A small encoder-decoder audio transcriber, trained from scratch.
Data: trained on strings of digits, spoken by a formant synthesiser in many voices, 39062 training examples.
Rows from block 2 of the text decoder of a small encoder-decoder audio transcriber, named by matrix and row number. Rows with one number belong to one neuron. Each number is 200 + 40 x the weight over its row's rms, rounded and kept within 0 to 999. All counts start at 0. After the name is the row's rms in percent of the matrix's.
After each neuron's rows are labels from the 100 texts, of 14848, where the neuron reaches its largest size: "tokens" is the input token at the peak. Only what is clearly more common there than usual is listed. The data: strings of digits, spoken by a formant synthesiser in many voices. In brackets: how many of the 100.
# gate: MLP gate (decoder.blocks.2.mlp.gate.weight, 384x128), inputs 0-127
# fc1: MLP up (decoder.blocks.2.mlp.fc1.weight, 384x128), inputs 0-127
# fc2: MLP down (decoder.blocks.2.mlp.fc2.weight, 128x384, transposed), outputs 0-127

gate.263,098,190,211,301,251,172,188,200,208,192,196,192,227,256,115,241,279,178,274,226,267,216,157,214,250,175,195,230,212,268,230,171,212,226,289,212,81,192,230,193,242,232,202,248,169,262,180,213,250,171,207,223,247,236,138,212,229,157,170,144,245,174,177,241,204,221,169,191,151,248,231,230,210,192,242,244,153,205,220,218,224,197,203,194,231,165,229,103,235,190,234,232,214,243,183,208,257,167,215,116,224,160,261,117,128,228,214,177,234,189,206,220,165,198,219,155,175,171,165,285,143,200,184,218,168,158,241,172,178
fc1.263,099,259,191,158,180,175,204,186,185,273,195,207,151,175,320,126,145,202,164,181,137,177,251,223,221,215,197,190,203,155,120,212,217,184,145,191,313,204,175,208,137,170,183,158,276,168,147,205,187,186,177,182,132,182,240,164,117,219,293,244,159,254,230,178,221,191,163,186,214,205,173,174,180,228,223,160,267,192,199,178,209,223,220,232,181,230,153,317,233,208,199,159,167,224,241,188,153,224,207,253,173,236,189,217,273,196,172,245,166,202,147,177,278,210,199,245,214,250,226,160,250,164,181,160,173,256,207,201,208
fc2.263,101,187,243,154,180,217,152,216,231,150,190,175,223,250,155,208,211,158,147,156,250,164,155,167,239,214,158,251,216,234,246,255,215,212,240,254,170,146,248,168,242,212,191,214,250,226,174,246,227,235,198,165,162,171,225,185,231,223,138,179,191,165,142,252,214,217,229,209,97,164,181,162,264,215,241,139,214,227,121,207,210,184,207,214,204,172,219,172,201,274,200,247,241,172,164,126,272,259,224,174,145,139,176,203,185,169,163,171,190,301,305,133,205,231,185,210,247,161,198,166,275,197,214,188,107,250,181,224,190
tokens: "seven" (74); "four" (26)

gate.110,097,260,220,209,178,201,169,224,240,154,189,193,224,152,181,182,183,217,199,221,192,131,128,217,242,143,133,229,162,153,267,135,225,238,156,209,210,102,231,247,122,200,146,236,154,191,172,190,171,213,253,94,245,202,258,207,216,196,178,189,231,221,206,214,168,235,105,202,185,232,226,156,251,218,161,210,176,220,143,263,181,223,271,143,220,126,161,158,152,264,190,243,261,277,265,129,178,217,158,212,161,228,208,216,196,234,219,191,183,184,212,239,171,183,154,247,193,168,159,225,210,182,197,126,201,235,174,198,131
fc1.110,096,148,181,186,239,195,239,206,142,239,245,204,169,238,191,208,223,210,209,187,217,244,257,169,152,238,254,174,236,250,161,274,170,173,264,166,202,290,163,136,302,202,243,178,247,223,228,203,219,177,126,281,163,214,131,193,172,214,219,213,167,176,200,215,232,171,271,191,218,166,187,231,148,189,243,187,215,172,252,138,220,186,120,238,189,262,240,211,255,119,185,157,124,104,132,276,234,166,250,175,225,168,174,175,195,185,173,202,200,233,210,166,202,216,249,163,199,226,248,182,189,218,203,274,186,193,227,171,264
fc2.110,112,268,240,256,189,228,159,219,235,278,172,229,201,246,118,221,175,270,325,180,234,224,176,218,219,166,209,232,149,153,226,124,202,197,209,216,203,183,197,223,214,162,202,242,160,202,232,236,183,264,262,216,175,222,175,180,218,240,182,195,172,264,207,221,127,275,221,244,253,210,142,152,228,172,114,190,153,196,220,209,171,155,204,179,214,204,188,177,194,266,167,194,142,232,112,179,296,113,186,209,125,218,153,209,196,193,207,197,197,257,152,144,233,200,216,199,197,247,124,193,196,205,209,151,227,181,137,221,155
tokens: "two" (66); "three" (34)

gate.164,098,257,155,195,174,159,154,153,202,225,185,198,192,216,115,172,177,201,172,166,134,174,198,199,211,252,210,218,235,200,234,183,117,202,122,173,228,225,189,163,187,162,183,234,141,150,248,192,121,145,210,185,249,176,133,191,208,200,109,199,211,100,266,211,206,203,268,224,193,202,172,231,238,254,213,232,297,237,194,149,299,209,167,154,161,179,222,226,236,174,141,221,152,214,183,168,235,179,160,156,143,175,219,289,144,180,204,219,199,218,159,171,161,155,158,221,195,176,193,258,253,223,170,191,129,209,219,124,176
fc1.164,098,248,143,196,197,167,157,155,180,231,170,171,221,209,104,181,165,222,188,150,120,162,171,173,201,256,211,220,235,193,236,193,156,188,124,195,231,211,188,190,173,142,190,221,149,161,263,188,117,121,206,194,216,163,146,216,223,201,130,200,221,115,287,211,217,207,283,223,196,223,138,248,238,233,218,236,283,231,225,170,255,223,148,139,141,162,248,240,243,157,163,217,176,215,163,184,245,203,152,176,148,195,205,258,165,197,207,196,178,200,139,175,170,161,166,226,205,173,192,270,276,207,174,207,97,204,202,161,197
fc2.164,144,203,237,181,226,109,176,214,145,213,239,214,178,170,272,226,209,275,207,150,96,199,233,178,202,248,194,152,205,186,198,184,282,175,228,202,186,139,199,243,188,204,278,243,184,219,276,202,251,217,241,190,283,215,187,244,190,162,169,176,279,198,252,185,177,195,196,190,125,171,162,177,237,238,220,114,182,206,221,271,219,156,184,256,218,226,171,276,194,159,137,226,255,136,131,197,187,230,163,173,199,186,260,144,228,157,120,198,203,187,214,231,167,192,227,168,222,178,224,166,230,194,106,234,223,149,202,149,230
tokens: "five" (67); "three" (25)

gate.175,110,173,209,188,163,205,216,181,246,172,253,211,162,300,205,211,212,164,151,186,190,188,192,213,213,183,242,104,249,208,111,204,195,111,267,161,219,219,179,246,199,183,197,251,208,298,176,223,213,249,235,242,223,230,225,192,123,174,136,204,164,234,198,201,187,190,153,186,218,243,220,244,213,127,261,169,206,219,145,217,184,137,240,165,304,152,315,239,206,228,239,114,248,196,264,171,240,223,193,184,228,225,257,216,212,193,180,185,167,184,203,118,110,203,195,228,170,186,160,254,198,183,207,178,208,223,166,197,213
fc1.175,111,234,200,192,241,196,185,229,153,202,139,199,230,100,212,202,209,252,236,220,233,205,184,222,206,235,156,277,173,195,280,178,199,299,135,200,209,185,259,164,186,210,181,166,198,134,230,153,172,170,209,163,168,165,127,197,277,227,231,202,216,138,207,142,182,204,245,212,161,155,203,131,189,228,140,218,209,169,256,157,205,247,149,235,115,210,72,170,219,202,162,261,171,227,160,228,167,149,186,217,171,188,149,204,181,205,216,232,256,208,229,280,296,188,245,161,216,156,248,164,205,196,141,237,225,187,213,194,183
fc2.175,102,194,235,147,282,214,187,160,173,222,179,192,136,147,272,251,217,191,128,209,174,184,118,263,189,229,219,210,222,188,154,217,251,221,146,172,265,159,249,187,169,236,199,201,239,210,249,178,253,181,175,235,184,237,188,198,223,183,207,187,199,231,184,145,227,240,319,194,213,216,227,212,245,241,271,196,180,229,264,141,203,208,265,196,95,167,214,215,203,239,187,291,108,234,142,227,174,211,155,136,172,196,172,236,194,187,182,199,180,145,161,235,213,134,161,176,158,167,132,223,177,221,207,196,270,214,173,246,137
tokens: "two" (100)

gate.170,102,238,259,198,240,165,170,196,206,67,165,180,194,162,162,179,188,238,210,233,218,189,204,255,291,183,186,178,261,222,167,128,178,169,219,197,266,113,160,230,291,162,150,196,194,178,252,201,192,271,201,200,189,193,115,224,146,217,184,188,244,218,153,226,161,158,113,166,203,118,240,195,269,172,214,155,255,229,256,192,215,186,258,200,183,184,180,223,168,242,152,198,211,166,207,195,223,147,170,217,244,257,222,264,192,264,193,231,237,194,181,218,167,193,238,252,181,279,174,150,207,207,169,228,214,186,121,245,188
fc1.170,090,219,263,243,208,199,197,173,193,132,142,223,189,168,184,194,92,196,126,180,207,188,217,168,244,195,246,243,190,204,177,151,216,165,247,190,240,134,125,196,254,196,157,158,170,214,278,212,182,201,172,169,167,231,177,199,198,170,163,190,227,194,143,258,187,180,119,183,152,197,206,192,231,273,190,201,218,207,203,128,247,227,260,142,169,190,108,266,128,217,166,151,208,202,215,221,245,246,179,238,151,241,229,229,199,115,170,202,174,141,200,127,231,199,274,219,204,275,185,161,252,255,220,156,136,200,144,237,194
fc2.170,061,212,187,167,249,233,166,173,211,253,224,232,194,261,139,142,187,211,138,179,233,234,241,190,174,173,200,159,199,263,282,219,166,233,180,240,173,195,195,299,144,158,227,204,224,200,164,158,177,84,240,229,263,212,222,112,161,177,168,144,241,96,236,298,183,192,299,158,255,246,199,197,161,183,217,222,226,222,204,142,138,232,144,232,251,148,200,177,192,137,239,197,205,178,196,167,179,194,220,208,150,193,230,197,184,183,231,206,234,199,269,169,241,182,243,198,171,274,154,148,202,181,211,217,180,244,207,215,187
tokens: "two" (90)

gate.287,108,221,164,265,218,208,221,227,192,241,186,192,261,305,170,251,200,197,252,186,191,149,193,184,198,189,196,226,243,182,233,160,169,247,225,163,157,217,228,173,219,245,218,257,202,250,204,286,232,181,217,168,193,208,204,269,200,217,161,216,174,130,223,228,144,295,236,222,209,239,189,194,217,217,207,230,200,160,189,172,253,163,205,216,258,168,171,132,235,182,191,203,213,117,235,273,191,266,190,204,247,304,277,222,149,289,184,206,171,190,249,213,208,250,163,224,119,189,156,266,234,225,172,319,209,221,217,235,179
fc1.287,110,245,182,260,238,199,217,237,192,243,193,188,243,318,175,259,207,201,240,173,203,161,183,195,208,186,194,219,237,185,228,181,174,243,217,151,172,222,209,182,229,270,216,257,218,218,205,293,249,191,225,203,205,242,213,254,191,224,157,238,178,167,231,227,156,281,258,213,207,253,212,198,219,207,225,198,207,141,203,174,246,150,217,249,234,166,153,150,217,201,178,181,210,131,236,263,196,260,191,214,241,320,278,213,167,282,181,206,166,174,239,246,200,245,180,210,139,181,154,281,241,211,172,341,211,237,185,206,187
fc2.287,156,196,231,225,87,261,136,164,215,234,197,147,170,199,217,201,116,213,179,220,130,266,191,188,168,166,216,186,117,208,245,227,172,189,193,155,167,188,178,189,231,177,173,144,224,229,227,171,239,194,243,206,250,194,201,190,231,251,265,165,209,182,208,240,233,151,202,235,153,167,182,200,156,161,207,233,160,175,305,196,184,195,218,277,202,236,202,208,241,131,196,208,226,287,215,237,156,142,175,218,185,189,252,178,191,205,259,265,268,255,146,210,207,248,284,194,160,191,218,145,137,203,93,231,194,232,215,147,250
tokens: "two" (76); "seven" (19)

gate.348,103,205,202,178,194,130,209,156,247,163,169,204,200,202,104,235,239,209,153,137,194,229,157,196,155,209,172,228,250,212,266,195,168,149,124,151,231,251,159,185,156,198,268,183,216,182,184,206,231,211,215,143,181,158,233,224,226,199,156,158,235,221,225,146,198,149,179,221,115,178,194,161,169,192,102,185,208,133,244,186,195,181,236,222,169,193,148,235,247,230,199,175,158,173,243,187,186,164,190,240,133,220,183,189,189,208,42,186,125,262,177,204,237,194,201,271,201,224,175,164,194,155,205,207,214,236,193,176,77
fc1.348,101,211,166,145,209,123,197,185,219,190,186,222,213,231,74,223,191,236,143,137,153,234,171,205,195,158,198,179,224,147,224,181,152,118,153,217,221,262,142,141,184,145,274,155,256,154,251,155,227,181,194,180,227,119,226,229,199,225,171,154,200,254,238,111,196,167,158,204,106,200,168,202,168,170,126,208,186,134,191,182,174,200,218,244,161,204,157,223,200,192,190,170,180,165,216,169,200,154,220,179,185,186,185,213,196,182,77,200,156,285,260,238,226,191,220,262,165,208,182,200,163,171,252,224,198,204,212,194,128
fc2.348,139,142,238,212,186,181,247,210,112,200,228,226,167,196,132,177,197,209,129,171,198,229,239,164,249,140,177,227,180,214,178,229,177,205,233,177,150,220,265,253,221,237,232,239,130,212,148,166,233,203,181,272,169,187,212,229,162,214,237,160,205,160,151,230,171,132,210,192,219,231,143,162,228,243,194,223,201,196,209,130,286,234,195,144,260,115,275,164,201,210,223,210,209,234,224,223,167,165,234,146,237,130,256,237,221,262,224,200,237,181,276,260,127,139,183,231,197,122,195,212,238,276,198,221,181,124,179,246,175
tokens: "five" (40); "nine" (18)

gate.322,089,153,213,167,228,230,243,211,227,122,210,144,205,219,214,187,122,241,193,182,287,205,182,211,213,144,231,213,205,223,138,172,217,174,225,184,186,184,155,212,177,236,106,216,202,321,233,239,144,211,190,268,322,229,216,194,247,186,144,250,247,204,176,213,221,230,175,211,211,258,215,190,159,149,167,148,251,258,133,252,182,157,210,172,208,149,224,215,149,201,168,208,175,199,158,256,188,219,165,184,241,224,167,191,208,171,200,156,242,189,234,219,268,133,208,249,216,246,255,195,193,173,247,93,200,264,197,190,258
fc1.322,094,193,204,165,238,229,224,162,281,204,217,161,230,197,184,198,152,190,267,232,252,201,196,153,203,183,174,185,189,165,206,200,216,171,208,150,258,191,187,235,246,192,128,205,133,274,249,224,221,193,228,202,295,243,249,252,155,227,225,282,210,188,184,202,261,216,103,213,232,242,200,275,211,138,221,235,169,222,116,227,209,207,212,169,195,247,263,235,223,238,176,205,219,151,199,208,177,120,191,252,199,304,166,181,150,144,169,206,265,193,189,219,206,92,253,212,201,116,133,235,222,219,256,172,196,225,210,203,208
fc2.322,029,199,153,164,210,170,181,201,215,150,207,199,247,165,232,202,191,253,207,230,209,193,178,180,195,258,198,192,197,116,202,191,214,102,202,171,270,225,156,226,173,164,234,246,185,237,191,205,206,209,246,179,254,145,148,266,170,168,251,201,118,215,194,157,126,253,158,191,278,184,214,172,252,208,195,212,250,146,174,169,213,218,303,254,211,185,112,203,255,192,245,173,227,157,183,171,254,172,241,194,156,243,204,229,150,193,162,159,265,221,215,149,217,199,130,229,216,133,183,331,233,190,233,260,141,178,222,219,164
tokens: "five" (99)

gate.328,111,179,161,269,176,203,238,205,234,249,192,282,261,251,213,218,221,196,200,232,190,170,206,280,215,217,167,176,260,231,216,236,199,222,257,192,234,235,182,174,276,250,237,205,171,194,170,181,241,249,261,203,276,210,161,228,219,230,221,251,282,174,164,205,210,228,253,217,272,188,188,252,214,210,182,217,181,237,246,226,270,159,168,225,181,215,182,239,261,124,306,186,145,119,241,157,157,194,267,192,228,277,242,191,271,233,166,246,207,206,172,193,207,229,214,195,258,235,211,264,168,242,171,159,262,249,138,221,197
fc1.328,105,234,250,143,219,184,174,187,153,190,226,117,112,142,218,192,158,199,165,185,200,244,197,145,188,174,235,205,151,144,195,159,213,179,180,257,155,151,229,220,127,168,158,189,230,219,250,225,166,154,165,198,121,202,250,169,171,174,175,161,123,230,241,187,183,177,169,183,135,237,215,150,190,206,240,169,224,156,164,175,145,247,224,164,210,197,189,168,153,287,92,216,261,264,146,237,239,190,122,203,175,125,153,212,146,164,233,158,176,214,220,182,170,178,185,195,137,166,203,151,241,160,220,253,152,155,244,158,204
fc2.328,130,255,141,234,122,157,244,259,149,195,191,212,213,203,207,261,140,184,218,223,178,180,149,245,269,234,165,134,198,167,142,220,199,195,151,195,196,195,190,197,267,211,174,206,108,175,177,187,207,251,171,222,158,144,260,205,208,174,205,195,231,232,162,186,107,167,209,266,246,236,208,283,212,176,184,195,158,153,174,178,252,191,140,160,153,225,209,249,259,129,236,260,149,130,183,186,220,240,263,235,261,234,267,191,192,289,198,274,196,164,193,171,164,191,177,213,226,213,189,292,198,203,185,181,178,215,143,243,212
tokens: "<end>" (88)

gate.202,098,205,132,118,151,221,219,218,154,283,239,132,162,126,154,225,156,293,162,191,191,215,208,267,264,159,152,200,203,198,152,165,233,186,162,198,164,183,243,162,236,252,102,245,184,162,190,213,124,263,220,226,152,213,212,218,222,193,181,167,188,237,203,247,170,161,207,234,205,134,172,198,157,199,164,243,176,196,174,202,201,227,220,191,220,240,218,204,184,270,190,192,144,173,224,279,162,230,231,198,138,264,206,155,153,191,169,208,157,252,186,179,178,238,238,249,184,199,245,145,105,283,234,246,220,253,224,165,206
fc1.202,092,197,268,287,240,181,187,149,237,127,193,283,217,255,270,172,270,107,226,194,199,198,203,141,153,233,222,201,219,159,231,216,154,181,233,198,243,232,163,262,158,133,263,180,227,256,187,172,231,153,174,161,250,199,162,173,154,220,209,207,199,152,182,162,229,237,218,173,215,258,191,172,217,210,237,132,175,191,242,212,225,157,193,207,156,172,217,189,188,138,230,199,241,211,167,125,231,163,180,223,277,151,201,237,259,233,220,195,282,154,220,267,194,181,150,177,218,224,159,251,313,158,203,161,195,154,167,225,168
fc2.202,115,160,164,189,204,192,176,207,249,176,229,144,203,185,169,102,209,187,185,206,196,247,216,231,215,295,185,208,188,189,157,125,171,202,214,138,223,244,167,253,221,162,181,237,158,151,214,174,135,213,168,170,269,212,149,214,267,209,138,258,202,172,218,265,168,169,176,99,183,167,185,223,195,228,176,155,187,263,147,281,198,180,130,241,197,220,200,221,237,196,256,297,163,176,242,163,139,209,203,236,249,221,202,194,260,147,166,178,270,258,205,216,93,149,247,263,234,227,200,194,227,216,216,256,226,181,223,205,202
tokens: "seven" (62); "one" (14)

gate.64,094,235,197,190,212,171,235,170,109,210,215,248,179,150,217,144,152,221,162,192,274,133,205,326,220,183,140,208,250,189,248,220,174,194,197,162,187,210,185,206,267,159,166,249,143,258,184,197,182,278,152,213,157,204,143,222,198,215,278,203,193,223,179,217,184,216,191,152,154,192,197,236,245,219,209,185,189,238,258,191,213,246,255,104,194,243,234,202,144,194,212,108,103,153,226,253,226,247,221,180,173,209,238,184,262,157,228,234,177,235,229,163,204,213,149,201,262,219,152,192,124,221,219,171,120,233,210,186,233
fc1.64,097,159,208,178,191,232,202,253,199,208,244,203,174,259,191,206,287,264,184,141,214,224,98,111,129,215,223,202,230,142,203,213,153,220,192,151,197,185,226,152,166,227,176,188,249,204,172,153,204,175,205,187,256,198,257,214,173,176,210,191,221,191,263,194,231,130,163,206,263,192,217,184,187,182,229,262,207,96,223,255,263,193,168,241,152,228,218,235,244,238,146,287,223,157,228,151,214,243,239,272,219,228,234,146,252,189,247,175,206,204,226,261,199,116,213,168,144,225,221,243,170,184,240,262,294,213,168,213,216
fc2.64,085,245,287,174,203,170,276,189,257,110,184,206,177,223,220,172,160,195,214,243,210,258,265,206,147,172,149,264,223,262,199,167,135,201,191,229,259,224,191,225,136,206,165,182,198,200,207,218,268,154,261,92,247,238,203,251,202,185,221,194,166,213,197,197,222,243,193,213,183,110,213,196,186,226,216,131,143,245,150,205,204,154,173,175,199,179,170,229,160,157,247,225,211,151,161,241,113,203,151,190,208,185,202,187,266,238,162,289,212,217,272,110,132,204,215,197,181,213,223,179,212,164,198,192,191,168,222,292,220
tokens: "seven" (100)

gate.51,111,237,217,210,238,183,156,191,186,212,153,203,176,187,218,243,199,276,168,147,164,192,172,138,180,133,116,196,258,209,230,149,209,230,237,190,206,244,192,136,236,173,173,288,253,157,195,180,245,248,146,217,197,319,273,217,250,221,239,164,230,203,200,195,201,225,247,194,187,256,233,276,169,168,201,166,250,167,158,175,210,188,229,147,210,200,121,224,213,181,304,253,222,150,170,154,170,153,273,232,121,190,168,190,259,146,226,281,228,215,209,242,206,216,211,243,168,173,235,186,270,198,207,186,196,174,158,194,163
fc1.51,113,218,226,207,256,205,162,205,184,202,147,202,181,193,200,235,206,281,174,156,167,192,166,127,187,142,117,197,267,185,235,147,216,225,250,193,197,244,165,130,238,157,177,273,271,156,178,161,232,252,147,205,213,310,260,200,247,204,230,175,234,198,196,204,208,222,257,204,202,256,242,281,186,161,195,159,248,177,143,169,217,180,236,148,207,182,121,231,209,194,291,233,217,153,178,154,182,157,269,228,152,186,174,177,257,133,212,261,210,226,190,258,216,223,218,264,174,159,239,220,262,216,196,182,185,191,125,196,156
fc2.51,167,249,245,183,268,138,122,161,240,241,210,155,203,206,209,164,183,206,195,222,146,160,167,234,304,241,144,190,231,256,174,223,205,152,131,294,146,244,238,175,179,154,221,134,247,217,196,183,159,161,162,165,227,207,235,260,139,208,226,154,183,211,210,266,230,182,265,118,175,209,232,174,199,187,185,218,217,145,276,192,169,160,143,226,219,189,261,153,199,244,228,172,174,117,204,192,259,153,204,200,238,287,209,154,224,231,234,222,232,134,169,235,207,222,183,204,168,136,192,222,181,160,210,243,260,171,228,184,225
tokens: "five" (84)

gate.71,105,187,194,163,218,255,180,210,236,210,205,192,226,272,208,201,218,186,153,222,212,192,236,205,146,171,170,238,232,226,181,215,229,148,152,231,129,235,261,224,250,169,202,202,160,280,219,159,225,218,228,194,180,148,182,230,278,237,164,243,213,197,214,179,194,219,200,224,176,305,212,147,250,202,260,222,231,168,187,176,111,219,116,255,221,309,234,213,87,132,166,222,225,190,215,197,229,196,191,217,227,191,143,142,232,232,200,124,178,134,192,230,198,180,249,175,186,235,176,166,261,129,226,150,208,238,176,188,303
fc1.71,098,239,270,241,209,215,191,157,310,261,269,101,287,320,207,144,230,182,220,193,172,201,190,166,183,231,187,140,220,217,171,213,217,182,157,213,169,152,260,255,234,177,169,170,191,210,216,225,179,183,162,167,139,181,209,152,202,237,229,164,156,188,191,255,271,155,196,206,157,231,142,187,205,164,153,234,277,232,233,183,134,211,194,247,246,216,235,218,166,170,196,195,251,202,239,210,211,185,190,229,188,182,176,204,233,176,143,174,166,107,192,249,227,163,211,169,176,167,185,251,184,79,184,209,199,226,245,156,248
fc2.71,061,194,138,237,233,166,250,176,181,185,183,240,211,188,194,209,250,155,214,218,149,237,151,170,255,212,223,264,199,217,183,177,202,213,203,172,254,191,219,196,183,172,195,168,102,183,162,130,214,141,214,214,265,204,243,209,228,188,198,180,177,226,201,120,254,137,169,215,210,213,261,264,154,141,278,281,235,221,167,199,169,247,244,125,163,234,236,178,216,222,216,170,108,240,187,132,236,235,214,215,207,197,233,183,214,168,195,208,186,106,152,214,163,196,206,230,213,265,181,205,124,247,184,216,358,186,157,204,198
tokens: "seven" (32); "six" (28)

gate.357,092,149,184,184,228,200,222,248,153,247,237,264,184,176,146,140,156,186,199,283,231,157,272,156,161,202,227,186,142,194,142,177,225,185,205,171,208,214,170,223,244,209,147,122,260,158,212,226,174,225,197,209,197,186,167,189,183,263,154,229,229,221,160,191,186,201,272,263,207,344,186,208,233,201,216,230,237,201,240,143,258,181,209,242,250,172,252,219,162,230,159,304,217,160,192,215,144,240,209,225,225,198,123,212,169,218,214,215,198,282,176,202,252,214,150,218,228,184,137,218,204,176,226,168,299,237,167,159,251
fc1.357,101,169,204,173,184,181,243,241,224,140,243,251,189,187,151,146,225,203,213,249,149,233,222,180,168,129,140,218,119,199,142,262,202,223,270,226,191,189,170,212,239,267,151,122,223,220,218,180,202,158,223,182,213,178,255,167,224,222,147,146,201,180,244,163,233,285,179,200,275,243,252,194,210,188,167,193,189,235,199,252,201,103,225,285,246,188,266,173,220,155,253,271,232,170,144,176,204,266,195,167,168,153,126,177,189,257,227,186,241,249,196,178,216,256,204,254,210,240,170,214,187,146,186,158,234,243,262,166,162
fc2.357,043,240,268,196,201,215,126,198,161,176,146,226,156,228,171,230,192,237,228,198,207,295,276,238,194,193,137,171,242,175,242,154,221,270,237,194,177,267,288,117,262,176,182,210,243,235,127,178,221,199,208,183,250,186,230,179,193,202,225,147,87,116,172,264,284,241,171,171,187,200,253,215,200,196,190,242,229,250,236,183,183,170,218,235,207,259,244,190,171,109,215,240,169,180,234,214,220,160,167,204,170,170,253,203,192,195,208,193,169,188,157,173,132,151,205,196,125,161,234,186,159,184,251,203,177,139,239,197,183
tokens: "seven" (78)

gate.341,092,197,148,249,267,199,239,198,271,290,202,174,200,169,215,224,205,191,188,211,170,205,176,249,171,185,264,211,188,304,256,271,200,227,136,260,193,174,160,141,41,253,270,260,175,189,226,238,165,195,182,195,260,230,156,219,192,172,173,195,171,218,180,228,220,278,231,120,240,201,197,135,163,208,217,235,200,164,154,226,176,181,226,200,165,154,221,263,168,218,183,188,202,222,183,206,175,170,171,189,232,240,161,229,268,176,166,184,217,206,136,269,164,154,154,210,162,243,183,189,194,161,228,268,143,211,167,188,228
fc1.341,106,160,307,230,200,245,207,210,127,259,175,218,221,191,173,188,156,256,112,167,160,226,287,126,167,224,144,202,206,202,118,223,233,222,286,266,205,239,227,171,130,203,147,218,220,204,263,222,185,144,225,223,169,211,279,286,225,225,183,235,184,184,199,202,206,214,189,219,118,182,254,210,226,187,169,207,170,239,167,150,225,204,245,166,198,241,198,268,175,146,189,193,208,197,206,207,215,158,157,198,209,148,185,248,212,144,230,198,275,239,212,243,231,244,218,140,138,211,202,221,225,224,259,170,182,195,209,310,198
fc2.341,025,220,178,252,158,186,216,204,221,188,168,187,188,161,226,262,209,201,206,191,194,152,232,124,132,185,227,208,187,132,185,160,210,232,247,179,205,247,142,210,149,109,125,206,106,203,200,129,198,168,198,163,189,292,225,276,235,145,181,245,212,157,180,183,192,148,222,275,134,251,207,228,183,171,205,208,213,224,245,199,183,210,189,192,244,233,200,273,226,172,178,161,192,229,216,218,230,212,188,184,122,188,200,254,228,172,251,208,273,160,257,152,213,144,233,197,203,284,154,262,196,213,217,215,236,84,275,248,216
tokens: "<end>" (64); "nine" (18)

gate.349,101,127,140,202,260,208,149,303,205,208,154,178,236,135,244,190,111,239,185,254,255,182,147,224,160,172,192,188,193,250,143,224,178,101,217,188,144,243,211,106,113,123,145,290,241,157,204,200,200,212,199,211,184,217,159,174,152,169,249,217,264,190,214,176,292,198,246,201,203,144,243,224,224,174,142,172,173,181,145,161,198,180,222,202,179,264,201,230,234,210,193,223,192,161,133,241,208,233,223,135,215,189,147,191,219,165,145,193,212,182,174,204,180,172,244,192,174,230,187,251,189,241,189,207,260,198,204,150,192
fc1.349,096,191,111,160,227,145,171,232,216,167,195,171,136,157,217,145,159,211,217,210,207,158,199,226,166,254,255,180,257,238,122,195,244,84,215,201,217,214,128,167,181,150,164,204,269,161,275,204,241,151,205,228,144,258,185,194,157,208,262,223,237,192,288,193,220,209,205,239,233,179,231,229,178,177,235,204,154,183,143,215,160,182,236,198,238,267,210,173,129,234,164,186,181,97,164,185,189,214,240,225,175,245,177,249,176,192,241,155,159,213,222,227,160,105,220,131,136,252,153,234,201,198,194,215,244,228,204,235,187
fc2.349,034,282,159,240,247,113,141,233,272,212,220,227,226,228,189,201,222,215,234,170,188,168,226,215,288,204,171,246,219,189,153,168,180,217,192,183,152,190,180,222,230,166,176,254,149,244,224,189,207,101,179,190,262,194,144,247,165,211,171,154,158,244,228,224,126,176,165,206,245,265,255,241,122,158,242,192,213,189,251,202,196,231,247,198,247,193,197,115,211,163,180,176,176,197,187,182,243,245,205,106,108,228,116,246,195,165,185,148,268,209,205,154,244,214,209,223,148,192,230,169,167,203,281,223,214,159,247,217,198
tokens: "five" (85)

gate.65,095,248,206,272,204,187,276,157,214,127,179,256,175,287,151,236,180,244,214,167,269,209,238,256,210,229,170,248,255,268,152,216,171,237,148,167,198,164,173,181,195,207,211,210,206,122,194,216,199,197,191,191,204,177,143,162,269,254,171,186,213,241,119,161,166,199,211,159,177,151,232,220,232,221,169,212,215,185,167,183,200,185,297,185,174,262,180,188,136,113,209,214,262,252,180,148,220,275,197,198,181,270,163,265,146,194,235,175,174,222,186,178,146,144,150,200,260,149,146,193,144,194,215,202,272,238,204,178,241
fc1.65,095,169,178,108,187,202,159,242,184,243,208,174,220,113,240,158,253,148,190,209,164,152,189,176,150,217,221,175,122,151,235,186,206,161,233,237,195,255,238,193,229,170,173,209,158,271,258,203,221,211,202,207,195,242,241,240,155,143,221,183,217,230,273,202,246,199,201,222,212,224,155,186,150,211,274,202,139,201,222,209,254,200,76,197,218,155,188,232,282,267,204,193,141,152,252,269,167,200,197,177,245,144,222,134,214,193,141,159,200,166,229,214,250,245,259,204,151,234,217,215,263,183,205,205,116,170,153,236,150
fc2.65,138,247,284,175,280,178,191,193,104,293,284,242,285,219,209,195,153,147,162,198,188,197,193,200,172,246,212,178,310,197,240,216,294,168,217,246,184,157,201,190,154,145,183,198,139,209,229,184,190,236,217,231,167,141,221,224,231,192,239,197,178,191,173,135,201,156,220,140,227,193,176,196,200,172,183,172,236,248,182,239,219,197,192,138,208,182,157,168,209,220,144,230,218,203,149,130,166,207,220,177,199,323,198,277,254,153,125,227,213,201,222,175,163,204,213,262,171,169,265,154,208,215,199,181,206,220,152,210,171
tokens: "seven" (54); "zero" (22); "five" (14)